A small audio-text matching model, trained from scratch: normuon at rate 0.0085.
Rows from block 3 of the audio encoder, named by matrix and row number. Rows with one number belong to one neuron. Each number is 128 + 24 x the weight over its row's rms, rounded and kept within 0 to 255. All counts start at 0. After the name is the row's rms in percent of the matrix's.
# fc1: MLP up (encoder.blocks.3.mlp.fc1.weight, 768x192), inputs 96-191
# fc2: MLP down (encoder.blocks.3.mlp.fc2.weight, 192x768, transposed), outputs 96-191
fc1.130 108 [190  91 139 108 149 100 157 176 133 124 106 127 116 131 113 117  90  85 106 153  98 100 121  71 147 137 153 108 126 150 122 118 142  90  87 118 135  94 125 148 177 106 167 128 110 111  98 131 128 126 127 123 121 144 106 183  83 174 149 107 146 127 130 120  80 131 158 138 158 136 147 154 136 128 122 107 106 163 122 100 131 125  79 134 131 144 130 147 105  89 106 115 144 149 125 119]
fc2.130 108 [116 129  78 153  81  91  77 122 107 112  89 166  95  95 128 127  88 145 164 148 127 115 144 106 169 109 168 109 118 107 128 111 137 160 164 114 129 155 144 124 160 107 113  97 142 149 160 134 131  94  99 114 143 100 120 105 106 103 119 155  95 105 143 140 172 128 124 145 150 145 119 127 136 102 107 140 130 128 136 144 140 161 139 170 104 115 131 102 167 154 111  95 165 140 125 123]
fc1.131 102 [ 61 163 180 153 128 109 145 110 123 209 127 142 118  67 139 132 114 131  94  97 113 115 149 123 138  73 114  77 135 147 115 103 150 125 129 151 110 119 106 126 131 195 131 101 149 152 131 130 121 131 129 141  85 115 147 126 133 138 137 158 149 130 110 100 157 127 107 127 137 125 129 115 137 127 126 104 106 149 129 129 119 132 140 132 125 173 122 161 133 159 152 220 148 114 135 114]
fc2.131 089 [150 132  84  70  88 138 121 110 133  62 130 128 131 166 126 128 104 109 152 154 147 165 127 124 127 137 135 138 136  75 113 150 140 149 146 142 100 125 111 140 129 103 115 189 115 134 140 110 117 151 117  71 137 111 165 120 117 116  75 117 122 157 149 166 116  93 146 121 142 143 117 140 101 117 143 142 150 127 118 131 141 128 140 126 143 119 103  76  83  88 102  99 112 133 116 175]
fc1.132 096 [158 141 100 116 109 135  90 100 110 110 119 124 119  85 121 112 137 149 189 132 103 187 155 123 134 124 101 141 166 123 113 123 146 147 122 115 183 104 144 132 175 144 121 119 155 178 146 154 153 153 134 119 140 139 132 115 143 101 107 174 142 121 104 116 119 148 143 121 143 169  50 147  98 128 108 125 109  75 118 115 150 129 135  89 130  79 156 116 144 128 112 103 127 145 140 138]
fc2.132 078 [114 128 145 124 156 150 168 172 156 139 122 146 162 126 133 111 165 110 116 125 129  96 103 116 168 112 158  84  97 136 145 147 103  59 125 180 103 159 126 132  47 129 123 125 124  88  96 129 151 126 109 171 144 118 126 137  85 153 123 113 126 141 130 141 120 111 130 155  94  76 173 107 169 140 165 111 137 170  92 114 108 112 112 158 130 131 143 138 112 155 121 182 147 124 117  89]
fc1.133 093 [182  85  82 155 164 124 153 111 136 175  91 125 115 164 170 127 171 165 187 108 129 121 120 142 116 133 117 124 102 136 131 148 146  98 107 132 190 161 124 134 123  69 139 111 156  80 144 138 131 100 109 100  78 102 143 104 124 144 154 131 155 146 135 161 123 119 150 154 140 142 155 125 173 128 116  88 143  81 169 145 149 142 129 124 119 133 132 103 139 110 127  95 123 115 173 100]
fc2.133 076 [130 131 144 115 122 151 110 141 146  97 156 121 167 173 117 105  77 115 103 139 133 103 117 120 148 127 142 170 142 177 101  86 120 139 110 137 102 102 122 114 142 155 119 168 141 124  65 138 162 145 142 198 164 108 106 136 127 111 132 118 106 125 167  91 135 149  95 139 117 112 136 128 117 118 143 191 122 131 135 121  98  89 127 144 132 103 111 111 142 137 162 108 142 173 113 152]
fc1.134 093 [117  77 122  99 136 132 177  76 156 108 179 140 138 158 129  95 115 144 131 124 119 134 118 161 133  80 121 110 134 114 142 117 111 153 126  87 108  79 120  96 126 161 125 134 160  85 147 139 158 127 126 142 157 149 129  75 110  79 112 177 138 129 118 148 118 128 149 107 144 130 136 137 121 109 168 136 121 125 152 171 122 139 172 124 146 120 117 128 152 163 128 165 151 116 128 101]
fc2.134 094 [126 148 133 136 140 108  72 158  82 129 124 102  68 130 146 188 124 105 148 103  99 153 148 146 147 148 121 166 115 121  91 118 134 111 130 204 139 175 148 142 154 131 167 166  95 151  89  84  80  97 122 114 104 122 172 130 151 152 124 134 121 105 141 108 138 134 137 116  98 119  99 105  87 147 100 134 155 139 118 104 121 106  90 123  96 162 101 130  75 128 122 166 127 144 133 150]
fc1.135 125 [145 132 117 133 134 120 113 134 135 191 125 137 141 102 117 128 131 153 239 123 102 129  99 126 131 100 149 127 146 135 121 154  98 115 155  85 106 123 180 114 132 130 103  99 117 105 140 134 132 136 183 154 197 121 130 159 114 145 109 168 112 132  88 153 112 128 114 108  97  99 144 124 142 154 132  98 118 144 156 106 109 124 127 129 103 147 149 110 132 157 143 192 142 140 108 128]
fc2.135 130 [117 128 128 121 144 137 141 146 127  94 131 123 100 138 150 117  98 135  91 121 151 118 135 142 136 122 111 102 135 122 138 132 160 120  97 201 142 101  84 115 101 137 152 156 141 152 106 111 113 101  67  98  73 146 151  67 123 131 126  95 175 125 139 127 143  90 144 131 146 153 117 147 126 122 131 130 134 138  96 140 135 144 127 104 161 101 137  96 122 120 106 114 127 142 150 117]
fc1.136 087 [159 115  98 151 183 131 107 114 108 124 108  93 138 134 162 137 134 133  99 149 130 106 105 136 124 174 120 126 125 140 128 121 119  92  75  97 167 138 123  89 150 152 138 136 160  78 125 131 130 100  74 121  58 136 119  87 105 149 148  77 137 113 129 162  99  97 129 128 133 124 137 133 151 117 121 148 141 153 113 133 150 141 153 127 122 117  89 119 120 125 131  87 115 107 190 111]
fc2.136 070 [ 99  81 163 101 154 159 104 138 189 127 131 139 124 174 105  89 116 136 137  95 128 140 113  91  96 111 152 162  82 152 141 109 150 138 143 142 118 129 122 176  94 113 160 104 148 107 151 137 123 128 156 155 161 116 119 127 155 121  93 164 153 146 181  94 130 162 105 131 147 125 113 114 152 148  82 106 115 107 171 107 141  91  75 129 129 176 170 115 111 117 123 137 173 170 109 128]
fc1.137 078 [133 125 101 105 138 150 135  96 115 120 118 126 135 158 120 138 116 128  71 129 138 145 155 112 145 110 142 106 120 123 129 109 147 173 141 131 176 116 131 106 100 122 118 148 152 113  95 166 153 134 131 116 166 113 172 175 116 101 150 143 102  78 123  96 137 149 137 117 156 129  66 141 106 155 152 160 114 101 126 123 140 130 144 121 113  91 136 159 128 164  90 163 130 129 133 147]
fc2.137 073 [139 137 148 145  98 142 108 127 111 140 123 152 127  64 139 153 125 147 180 126 156 133 120 154 143 137 122 137 132 107 130 126 100  86 126 131  84 134 124 174 131 144 176 107 100 117 148  84  93 132 119 145  92 149 125 127 107 134 127 140  99 154  98 127 108  83 126 136 105  96 158 119 175 120 128 134 100 139 144 181 164 137 154 163 104 138 128  75  97 105 134 143 175 145 101 137]
fc1.138 091 [131 145 131 120 134 141 109 122 112 178 117 115 127  82 146 119 138 127  76 131 107 117  86 143 109  74 121 108 168 125 157 152 127  96 129  75 106 133 199 101 111 140 100  99 131 127 128 191 165 109 128 141 137 190 147 109 140 125 120 148 133 123  98 132 117 139 121 115 146 132 144 101 138 112 139 134 127  87 129 115 113 141 136 133 135 164  91 146 137 149 164 185 172 131 160 126]
fc2.138 090 [156 130 113 110 158 109 150 166 125  88 118 110 146 150 131  92 135 176 145 152 157 150 152 121 149 159 144 114  91 121  95 110 158 164 137 180 122 130 120 148 156 136 137 130 140 174 108  84  98 115  80 117 114 130 106 135 126 125 133 121 150 179 120 113 110 128 151 142 146 149 128 143 160 145 124 110 169 165 162 114 136 120 144 121 125 126 144 118 105 106 106 130 123 148 102 131]
fc1.139 092 [140 134 135  95 169 164 145 121 121 133 102 116 131 192 110 115  71 101 167 131 156 130 129  97 126  99 116 102 142 135 128  92 121  77 139  97 152 103 162 137 104 186 105 132 154 133 104 115 138 121 123 126 138  91 106 152 101 202 115 144 150 117  99 122 103 121 120 141 140 184 123 124 128 134 111 137 121  60 123 107  90 129 129 124 112 186 117 155 126 140 147 147 131 145 188 119]
fc2.139 139 [125 137  77 149 138 120 140 109 125  86 162 118 163 106 132 178 101 129 132 140 123 102 119 148 132 102 136 153 140 167 158  76 126 185 124 127 117 133 125 170 122 141 106 144 102 120 206 122 106 149 159 141  98 159 165 144 148  99 131 132 145 137 115 121 148 100 132  96 157  91 108 135 163 103 156 132 133 163 142 158 129 105 116  84 175 141 143 104 113  88 142 130 141 127  80 123]
fc1.140 108 [120  96 144 105 115 123 105 135 118 142  94 133 134 118 149 117 138 112 179 128 124 128 142 125 119 157 124 118 133 130 154 152 114 112  94 113 132 137 116 128 125 145 101 148  32 151 129 117 139 130 118 114 141 123 128 131 111 133 122 124 146 119 100 153 140 112 114 104 129 170 124 141 124 155 127 159 126  87 108 105 141 143 144 129 142 135 140 126 129 127 132 117 151 106  84 142]
fc2.140 085 [125 120  87 148 120 106 132 146 127 130 130 122 105 138 123  92 121 199 117 139  99 107 142 119 140 117 126 117 144 134  99 146 164 155 156 142 112 131 150 111 129 121 132 114 202 113  96 117 163 126 135 122 127 116  86 115 173 152 119 148 121  93 119  95 115 105 138 149 120 116 117 135 137 125 144  75 114 158  86 148  95 117 117 152 121 119 117 136 113 154 125 156 118 164 134 100]
fc1.141 112 [153 145 182 119 102 158  97 116 114 162  83 111 133  88 110 120  97 124 126 109 101 127 155 153 137 133 108 123 117 131 118 148 132 109 130 163 110 108 146 128 140 106 111 112  84 120 123 156 133 106 142 138 154 117 127 134 150 134 148 105 152 149  95 123 147 142  67 131 107 108 111 100 142 111 153 132 122 129 154  88 126 154 113 176 121 129 126 124 108 142 127 131  99 170 128 139]
fc2.141 121 [128 110 174 108 101 120 145 129 149 135 130 152 132  79 148 139 130 125 151 138 126 116 132 119 114 106 138 161 120 110 113 156 147 118 117 122 129 139 152 115 110 147  95 134 150 172 179 101  71 113 119 152 127 123 109 131 149 126  90 167 134  81 124 140 114 110 167 129 147 147 166 128  95 160 145 135 120 122 118 135 111 153 181  84 161  94 138  67 179  77 169 103 147 108 124 127]
fc1.142 111 [145 106 114  98 103 113 147 136 132  91 112 133 149 150 217 122 119 122 146 126 133 121 124  98 131 108  94 154 138 119 134 137 141 118 131 143 161  93 128 105 152 109 124 109 184 117 162 131 135 135 125 131 148 148 124  90 155 166 115 131 161 150 135 133 150 129 139  98 102 132 128 113 123 120 131 124 117 125 150 165 146 103 124  98 125 120 116 148 136 125 135  67 130 100 157  91]
fc2.142 090 [138 115 115 143 159 145  91 111 138 136 146  97  98 129  79 147  94 104 100 158  98 130  98 157 126 142 178  97 160 142 118 102 131 148 104 140 102 146 119 128 105 134 110 158 112 133 103 135 122 124 117 125  81  92 165 173 130 102 113 143 129 102 132 156 131 153 118 149 122 127 141 132 118 165 141 110 133 129 112 112 104 149 131 124 130 149 132  93 133 182 105 191 112 180  73 148]
fc1.143 092 [ 87 124 142 137 141 147 142 119 141 123  71 108  90 115 132 117 102 114  97 136  91 108 109 120 130  99 115 147 152 160 157 115 111 146 129  95 132 148 127 146 107 138 149  97 123 131  92  91 128  97 108  97  90 134 153 126 119 120 189 139 150 139 167 155 130 124 130 158 156 165 146 143 155 117 117 139 117 100 188 107 125 125 141 125 111 144 110 142 125 116  99 148 158 121 136 135]
fc2.143 078 [170 143  68 130 117 121 132 130  95 127 173 148 166 166 108 143 159 146 133 110 147 143 144 118 132 140 113 136  70 112 105 154  94 137 136 123 101 122 144 115 151 112  99 156 142 143 124 155 127 101 144 120 137 115 106 131 127 149  53 116 133 146 123 138 128 143 130 106 145 125 135 129 114 113 115 122 174 134 153 112 101 117 108 122 146 169 155 106  99 115 154  90 173 149 126 141]
fc1.144 093 [ 95 102 121 163 150 148 129 114 134 154 132 140 116  88 137 140  91 149  39 137 102 106 125 113  92 115 119 131 166 121 159 134 105 156 138 134 108 152 146 132 109 135 139 105  90 132 111 114 116 126 109 114  73 107 143 134 129 111 102 105 137 107 147 154 127 135 137 128 150 100 181 111 138 110 125 129 147 122 167 141 104 147 141 126 115 180 122 145 101 137 135 222 131  98 193 132]
fc2.144 079 [115 172 134 112 114  99 130 156 132 120 135 121 117 190  99 107 141 118 172 118 173 112 104 133 178 113 132 151  86 113 109 111 139 131 148 110 117  96 118 122 127 113 123 146 165 136 124 158 145 130 152 107 140 110 149 133 182 153 158 152 130 169 151 125 129 111 129 147 182 185  91 128 115 109 142 164 138 119 180 153 155 108 121 138 140 136 138 113 133  96 130  69 142 145 101 170]
fc1.145 084 [146 115 158 141 146 104 124 156 152 144 142 131 143 135 138 125 107 133  83 117 125 122 132 160 122 108 134 125 118 138 135 140 146 100 126 135 126 141 116 121 127 167 120 148 179  99 131 138 107 116 148 117  83 177  70 127 144  72 137 107 128 147 175 152 146 129 100 171 154  96 132 165 152 113 101 131 120 180 141 135 122 108 135 146 163 146 141 121 138 123 203 144 110 100 115 132]
fc2.145 073 [156 100 104 114 115 140 151 131  84 118 119 166  86 148 115 133 155 106 132 113 112 129 105 103 120 144 104 166 130 146 129 121  98 108 151 141 136  95 102 168 128 105 128 136 118  99 141 137 117 178 123 138 136 117 160  98 118 132 155 176 129 119 147 139 121  97 135 113  93 149 108  70 141 170 126 110  99  83 125 118 170 146 145 137 135 133 132 132 102 127  70  82 131 133 155 123]
fc1.146 089 [146 101 179 111 130 103 148  88 123 182  72 183 109  90 165 113 115 109 102 131  86 137 151 141 136 115 106 134 150 154 126 128 113 104 175 102 145 122 124 128 138 101 126 114 120 112 140 138 138 109  68 123 136 134  90  87 118 154 174  95 154 171 136 152 151 128 136 104 162 134 170 113 147 117 128 119 104 118 141 162 152 118 129 129 150  75 144 144 134  87 144  86 139 114 104 121]
fc2.146 089 [122 116  71 118 141 114 111 153 168  63 166  97 119 179 131 148 143 124 114 107 150  98  97 104 158 122 136 121 106 118  97 111 105 117 101 124 114 128 141 165  78 185 101 152 128 127 138 114 114 119 141 124 118 134 137 115 127  84 118 153 127  86 142 132 171 108  97 152 144 105 103 132 160 160 101 122 107 130 134 104 118 141  92  82  87 184 113 150 121 173 101 169 106 114 143  98]
fc1.147 083 [140 101 118 100 119 136 148 130 137 143 143 135 157 137 112  91 185 122 164 131 155 150 152 146 131 173 129 132  95 126 126 147 137  99  84 139 156 107  89 117 112 150 128 171 152 122 138 124 145 142 133 146 152 173 140 186 139 122 104 121 115 107  96  76 113  99 156 124 145  94  85 132 115 116 168 134 125 155 119 129 135 110 111 111 137  77 129 102 129 146 158 139 105 122 122 161]
fc2.147 069 [160 146 166 136 117 120  94 146 154 131 130 123 140 111 144 174  87 151 141  94 119  99 131 112 141  81 100 115 146 155 116 107 123 142 140 153 114 164 158 112 155 120 160  69 110 124 157 135 121 104 111 122 139 130 117  98 102 103 132 117 124  93 126 135 118 143  98 145 101 149 119 102 129 168  92 111  93 117  70 142  94 122 123 157 129 102 124 154 170  91 110 144 113  97 136  83]
fc1.148 086 [ 80 147 171 138 139 158  66 121 119 146 108 128 121 120 144 101 156 133 148 100 123 119 133 162 113 175 116 129 125  83 114 159 145 120 132 112  99 105 126 111 118 167 119 134 133  96 138 132 117  99 108  97 131 132 156  99 129 133  95 174  96 136 100 128 129 141  97 122 122 137 136 140  93 108 169 111 144 167 121 161 117 141 142 119 185  89 145 119 128 173 163 108 110 128 176 134]
fc2.148 073 [136  68  60 102 113 138 140 111 151 125 151 116 128 116 123 131  79  98 162 144  91 148 127 131 139  96 172 126 133 148 159  80  88 131 135 161 164 142 128  88 173 118 156  99 132 183 115 110  99 103 119 145 126 128 116 143 139 123 121 100 165 115 177 153 133 114 159 112 110 111  98 109 125 122  88  94 148 128 135  89 111 155 158  95 105 155 115 138 135  96  86 170 157 124  90 122]
fc1.149 089 [128 156 115  95 108 123 154 127 120  77 144 125 103 142 108 122 140 105 102 136 109 136  82 152 145 141  92 149 139 161 146 144 118 116 101 159 111 120 156 139 131 165 130 150 124 105 121 115 143 141 152 119  95 138 149 124 113  48 150  57 109 104 157 183 109 172 130 142 150 121 135 130 172  97 115 147 131 150 144 144 144 118 119 145  91 145 150 117 119 119  90 128 135 158 178 122]
fc2.149 082 [166  81 163 181 123 124 116 119 115 189 111 156 126 113 125  87 100 134 142 120 109 108 145 159 114 140 100 140  66 104  90  91 138 122 150 128 134 145  99 101 126  92 128 107 113 145 152 121  95  81 116 112 152  95 128 110 128 147 129 207 107 154 119 102 152 114 161 119 146 134 151 141  92 155 149 154  98 130 116  97 101 122 145 109 121 161  66 116 136 151 147 109 175 117  95 126]
fc1.150 115 [106 107 120  86 103 123 153 113 132 126 122 129 136 104 130  90 173  88 126 122 117 146 101 124 122 163 138 130 125 133 113 136 110  90 124 156 140 121 145 165  86  94 118 126  70 118 119  96 124 111 142 108  91 157 137 156 135  79 171 135 132 134 126 172 128 112  77 135 165 193 102 108 153 120  99 120 164 128 129 136 151 115 110 145  97 135 140 113 120 130 157 163 126  88 151 149]
fc2.150 109 [149 140 104 162 145 129 113 154 105 139 135 133  91 130 130 133 108 151 126 126 119 122 167 121 137 128 114 107 127 147 102 117 111 174 132 111 125 136 101 123 174 143 142  70 173 152 148 125 148 126 118  87 150 132 163 124  73 152  77 127 160 132 127 135 124 138 174 113 103 119 130 155 134 143 166 135 109 141 127  91  79 144 131 131 136 158  52 131  93 133 102 136 136 169 133 151]
fc1.151 105 [163 125 127 124  88 128 101 142 122 150 109 131 120  88 101  83 164 130 141 157 118 117 112  92 130 135 135 156 134 131 112 139 148 110 136 132  96 139 153 143 174  99 161 134  83  79 136 108 138 125 135 115 108 105 120 115 100 136  97 130 178 158 151  80 139 149 171 129  91 126 141 119 115  98 124 122 127 128 106 124 137 122 139 119 112 125 135 115 141 123 129  70 139 227 153 139]
fc2.151 145 [119  96 109 127 130 116 128 120 164 127  98 154 171 135 113 178 125 150 139 110 142 122 146 156 128  79 144 128 140 146 128 149  85 149 105 142 102 156 159 120  71 117  88 120 118 109 162 158 136 140 106 140 100 127 153 199 139  93 132 112  76 119 136 152 137 136  95 109 151 122 126 158 186 159 165 145 122 112 158 148 147 135 148 156 143  82 200 169 145 133 125 121 156 127 138 139]
fc1.152 089 [117 111 145 153 129 129 128 120 149 179  70 134  89 106 101 125 148 146 105 120 123 132 153 120 139 145 129 114 160 172 104 122 123 153 159 164 169 153 139 127 103  88 146 135  95 157 131 113  99  98  94  97 121  95 138  98  93 144 125 144 130 147 115 104 149 130 124 121 100 140 134 146 124 118 105 158 154  97  94 148 107 143 118 154 117 119 125 156 144 156 122  86 143  86 138 116]
fc2.152 071 [117 159  90  97 105 152 172  93 140  99 172 140 168 130 155 112 125 113 131  96 100 128 139 143 146 127 125 150 106 102 116 137 159 143 120 103 114 122 126 142 122 147  68 143 156 130 140 141 146 142 164 121 143 139 125 149 141  97 134 124 126 136 154 158  89 155 142 146 159 128 142 121 136 146 146  97 116 169 179 106 157 178 124 160 111 119 132 122 116 128 146 160 115 182  87 133]
fc1.153 080 [133 142 143 117 118 134 112 139 116 115 169 133 140 168 147 134 106 140 129 100 133 123  96 171 131 124 131 126 134  84 130 173 154 136 102 143 175 127  89  96 144 167 111 138 183  98 129 157 107 127 124 147 169 126  90 157 128 112 110 149 130  86 128 147 123 133 132 135 106 101  93 134 109 118 134 133 121  99 150 150 135 114 151 130 114  79 129 110 118 125 143  97 125 112 132 119]
fc2.153 063 [123  94 154  98 173 154 122 152 179 153 111 155 140  97 138 102 154 138 145 147  99 141 149  96 114 124 112 147 110 157 129 103 105  75  85 119  94  79 155 151 165 110 142 121 111 120 148 123 124 147 121 168 115 133 146 112 123 119 135 139 111 136 129 100 140 113 156 112 139 157 114 127 118 114 128 158 131 141  48 117 141 119 123 109 124 139 137 135 102 103 104 156 113 139 137 148]
fc1.154 096 [127  74 114 172 133 114 107 121 172 106 129 163 141 179 162  93 124 165 113 114 129 118 113 140 159 163 146 159 131 123 158 183 111 113 104 121 211 106 127 120 123 102 113 147 122 104 132 157 111 128 129  79 100  96 120  65 128 119 121 170 130 121 158 162 119 158 123 115 126 165 150 129 115 140 114 132 134  70 102 168  97 124  99 130 118 109 156  93 135 118 116  39 154 102 143 129]
fc2.154 075 [127 110 104 115 132 141 130 108 117 144 131  91 125  90 108 144 140 105 118 138 144 148 147 141 102 129 131 146 125 146  90  78 140 159 115 125  98 168 164 166 146 165 152 101 156 120 133  84 141 139 135 191 138 127 130 183 121 123 144 112 112 114 119 115 146 138 129 150 108 112 114 149 160 130 125 143  93 129 146 122 160 135 145 145 128 139  92 145 143 134 144 155 155 151 155 135]
fc1.155 092 [ 94 154 153 127 110 162 106 110 104 175 114 101 123 122 100 140 102 126 115 145 102 115 173 114 151 132 121 117 135 107 139  90 131 162 168 138 128 146 134 139 112  73 146 114 122 180 117 145 130 149 158 131 156 138 176 177 148 131 101 149 112 161 122 119 143 138 118  89 113 110  90 100 117 134 154 132 111 124 151 107 118 147 194 142 154  95 138 152 125 154 103 179 142 136 144 120]
fc2.155 070 [138 137 113 131 110 132 146 150 136  95 151 191 148  83 160  76 118 142 169 138 119  59  86 120  90  97 103 136 118 103 144 156 120  96 132 117 129 111 118 164 128 170 128 160 115 109 128 104 170 105  94 148 127 134 134  98  85 143 135 103 138 115 118 112 115  78 167 155 148 131 142 135 126 119 137  93 142 140 135 126 143 127 101 135 120 144 110 108 167 123 161 132  88 112 101  98]
fc1.156 091 [111 111 138 144 143 106 110 161 110  79 140 121 142  84 153 137 175 155 147 141 122 102 100 114 126 114 119 148 113 131 116 110 128  73 134 115 151 125 131 146  84 129 129 146 110 106 128 140 152 145 112 147  90 124 109 177 130 138 156  91 101 122 158 166 107 122 163 131 109 101 142 110 119 114 135 104 149  83 102 115 152 133  96 122 158 128 131 132 139  98 121 133 120  88  72 114]
fc2.156 110 [160 160 112 103 137 145 108 144 137 144 122 164 140 148 127 108 143 121  83 204 164 154 158 136 118 180 100  86 169 130 158 141 130 127  91 160  75 137 124 157 142 125 121 100 110 144  99 157 107 137 117 183 163 121 135  81 109 114  99 122 104 126 147  97 109 186 120 189 140 121 115 175 162 128 117 155 126 138 145 117 133 149 120 178 144 120 139 141 130 114 105  91 116 180 131 135]
fc1.157 128 [113 122 104 166 108 111 136  89 157 132 174 113 171 127 109 150 137 137 164 112 144 101 143 155 121 129 126  98 130 141 127 106 107 130 142 123 154 125 105 129  93 127 128 103 117  81 154 135  90 152 139 106 123 150 116 121 149  90 152 145 134  89 168 134 161  63 144 119 134 105 134 153 120 163 103 148 130  88 124 161 134 123 145 112 161 108 129 126 114  88 137 104  88  31 126 123]
fc2.157 120 [106 122 114 132  76 106 140 147 162  99 121 140 146 114 156 150 155 166 168 104 166 139 110 173 118 118 117 140 153 109  79 111  86 131 105 175 104 140  84 118 141 140 139 121 105 153 140 123 130 129  94 119 121 148 176 149 138 134 135 118  94 115 119 143 113 153 133 143 112  93 137 142 145 127 155 163 118 130 131 133 146  85 149 120 148 109 148 183 151 144 120 119 121 168 132 139]
fc1.158 119 [145 155 135 156 147 117 105 135 147 125 146 109 133 150  88 151 119 141 166 137 105  98 103 108 139 131 158 126 107 125 169 160 127 102 104 120 129 135  46 149 118  87 133 121 152 158 116  94 126 100 113 152 121 115 156 168 128 129 129 158 141 178 110 105 116 114 128  93 118 112 141 112 153 121 128  90 155 105 109 118 129 134 138 114 174 122 132 111 148 125 126  99 115  99  90 111]
fc2.158 127 [183 149 117  95 138 146 125 129 114  60 123 127 128  63 123  65 122 139 121 162 143 148 113 127 163 153 117 172 153 131 147  94 104 114 135 107  85 121 160 129 110 184 109 133 124 161 135 141 161 106 138 178 197 169 146 124 147 123 138 131 154 118 102 123 127  96 135 104 100 127  95 121 121 166 126 131 144 125 137 121 119 122 142  87 107  94 112 131  92 147 135  82  95 109 109 125]
fc1.159 106 [154 125 126 124  88 148 130 121 116 107  89 122 105 118 114 109 154 130 124 156 110 111 111 157 149 129 124 112 103 137 119 139 132 135 141 110 140 158 174 137  95 158 115 125 186 120 132 120 137 113 102 105  80 129 131 150 110 126 116 158 131 146 119 141 133 145 138 169 115  88 149  89 123 145 147 128 106  55 143 126 104 134 149 136 162 102 125 129 151 132 115 144 141 109 127 114]
fc2.159 089 [126 135 128 108 169 122 118 128 135 151 155 117 129 128 133 130 139 135 139 101 108 165 134  98  95 117 108 171 121 140 115 113 122 137 103 151  98 117 110 141 149 116 130 109  97 119  93 117  87 125 116 177 176 130 128 125 126 140 118 104 134 101 120 150 128 142  95  92 139 176 112 163 176  90  86 146 135 166 129 127 136  98 119 151  86 150 149 104 123  92 157 107  89 138 105 145]
fc1.160 092 [ 73 118 156 134 101 127 137 124 112 114  99 113 154 114 118 133  98 114 198 113 140 158 172 133 152 201 112 116 131 154 135 116 145 141 133 137 144 145 157 132 120 149 112 114  94 126 122 119 149 137 143 127 104 158  72 125 170 126 132 130 130 128 123  89 140 165 113 152  93 132 152 111 139 136 102 125 117 152 121 161 115 106 169 143 106 120 115 106 136 120 120 117 108 113  90 126]
fc2.160 083 [171 120 105 129 123 104  87 137 130 143 178 150 119 111 122 115 134 174 102 149 118 122  78 132  61 109 146 123 142  89  96 153 116 148 147 131 130  77 115 147 147 110 119 159 155 120 146  94 119 138 131 127 115 104 167 144  98 115 127 135 143 142 111 166 173  85 155  87 135 116 103 142 138 129 178 112 121 144 108  77 148 162 125 140 120 109 150 166 100 150 100 140 137 157 165 146]
fc1.161 106 [130 150 126 161 143 135 107 104 158 107 199  95 130  59 103 162  87 128 172 149 145 131 128 120 115 148 127 150 119 121 161 120 132  85 142 111 159 144  84 135 125 167 119 146 136 128 114 154 144 143 131 129 136 136 140 156 136 145 123  99 123 114  80  96 123 141 181 106 124 135 171 157 110 121 114 132 107 160 100 127 107 148 126 114 143 103 106 140 129 166 153 103 102 108  87 139]
fc2.161 121 [121 138 109 118 141 160 142 102 141  93 167  77 137 127  97 100 129 119 140 105 146 137  99 111 121 125 164 142 104 109 165 154 139 142 137  91 165 121 138 120 130 134 135 144  98 128 143 135 113 147 104 124 125 106 105  85 144 127 136 153 162 138  83 106 117 103 113  84 109 183 131 131 133 143 107 142 131 107 133 144 143  83 129 104 113 142 107 137 111  78 103 114 143 124 121  65]
fc1.162 087 [103 149 105 130 154 139 115 119 132 148 119 121 135 111 168 130  84 145 114 129 138 126 130 121 104 179 150 104 182 148 102 114 155 162  74 136 134 128  85 123 143 154 161 107 172  85 136 117 147 113 129 104 164 101 140 113 125 122 135 123 128 113 113  81 147 119 157  96 132 100 124 129 148 118 117 131 125 164 109 154 127 128 150 141  90 160 158 140 115 145 153 104 121 128 177 159]
fc2.162 074 [142 102 135 125 119  99 151 126 133 123 131 150 102 153  90 134 150 140 144 101 129 126 122 165 110 106 136 156 102  78 137 134 128  83 152 114 158 115 154 141 111 117 140 142 125 128 112 152 134 149 166 165  90 170 124 121 157 146 156 168 156 133 135 188 108 129 127 141  92 142 140 137 121 148 154 119 106 110 121 142 124 175 111 126 148  63  76 107 129 139 110 149 147 124 104 113]
fc1.163 103 [120 110 112 172 162 127 131 123 164 138  91 100 143 155  98 110 121 115 105 122 121 118 130 130 103 140 143 134 117 144 188  85 121 139 119 143 146 121 118 163 129 120 116 144 101  97 127 113  84 108 138  80  85 112  87  89  95  92 104 122 144 146 161 101 155 143  96 126 114 135 199 118 164 115  69 137 162 145 156 138 116 134 117 158  77 151 157 121 105 136 141 154 150 126 139 139]
fc2.163 084 [125 124 113 104 146 112 120 101  91 114 161 149 128 144 115 138 133 125 127 116 133 145  98 134 136 124 101 138 159 132  74 168 128 107 160  94 137 129  92 133 138 121 126 155 172 122 151 130 182 119 155 130 145 125 157 139 143 163 158 130 137 133 157 176 137 118 157 119 140 148 101 125  95 179 172 135 125 107 147 121 125 126 121 159 125 151  97 138 128 128  95  75  86 139 134 141]
fc1.164 089 [129 125  93 136 106 123 109 109 148 116 114 113 127  67 165 120 135 156  52 103 147 116 185 161 123 160 126 115 155 131 105 121 129 132 134 168 177 114 104 120 157  89 124 153 111 175 139 133 138 111 139 123 131 129 147 113 111 146  71 122 136 143 124 129 139 123 112 133 102  97 116 146 148 119 156 102 130 132 153 126 145 129  75 113 133 163 124 130 124 164 138 162 130 131 171 128]
fc2.164 073 [101 138 201 119 136 106 134 160 165 116 123 127 129 168 106 116 128 104 160 139  95 141  88 106 172 106 147 121 126 125 145 131 150 108 115 136 124 189 142 164 135 161 138 139 153 101 130 120  99 146 120 100 107 149 127 131 137 110 155 141 138 148 134 131 135 144 152 125 146 162 143 123 117 161 104 109  94 134  59 110 118 149 153 174  79 103 109 109 148  98 111 116  80 135 116 151]
fc1.165 122 [146 151 110 142 147 129 130 134 134 189 123 111 112 160  70 135 117 136 151 113 126 112 137 112 130 138 127 188  98 132 104 103  91 101 166 104  94 155 107 142 135 145 163 113 172 142 129 129 115 122  97 159 138 105 173 176 127 156 152 123 134 133 122 104  94  90 146 129 139 138 148 121 147 126 123 106 133 180 144 100 114 114 132 112 141 105 131 127 127  99 143 115 102 110 108 105]
fc2.165 134 [146  88  99  81 130 121 101  68 130  81 173 115 127 128 129  85 109  98 115 129 139 114  77 150 121 112 132 155 119 142 131 155 128 146 118 146 121  83 143 151 126 127  93 118 128 134 107 105 112 124 141 125 165 141 116 101  80 117 139 178 152 129 106 152 154  94  93 119 143 129 135 150 131 140  94 156 142  73 150 122 116  90 146  90 134 171 139 154  83 104 115 105 129 126 142 127]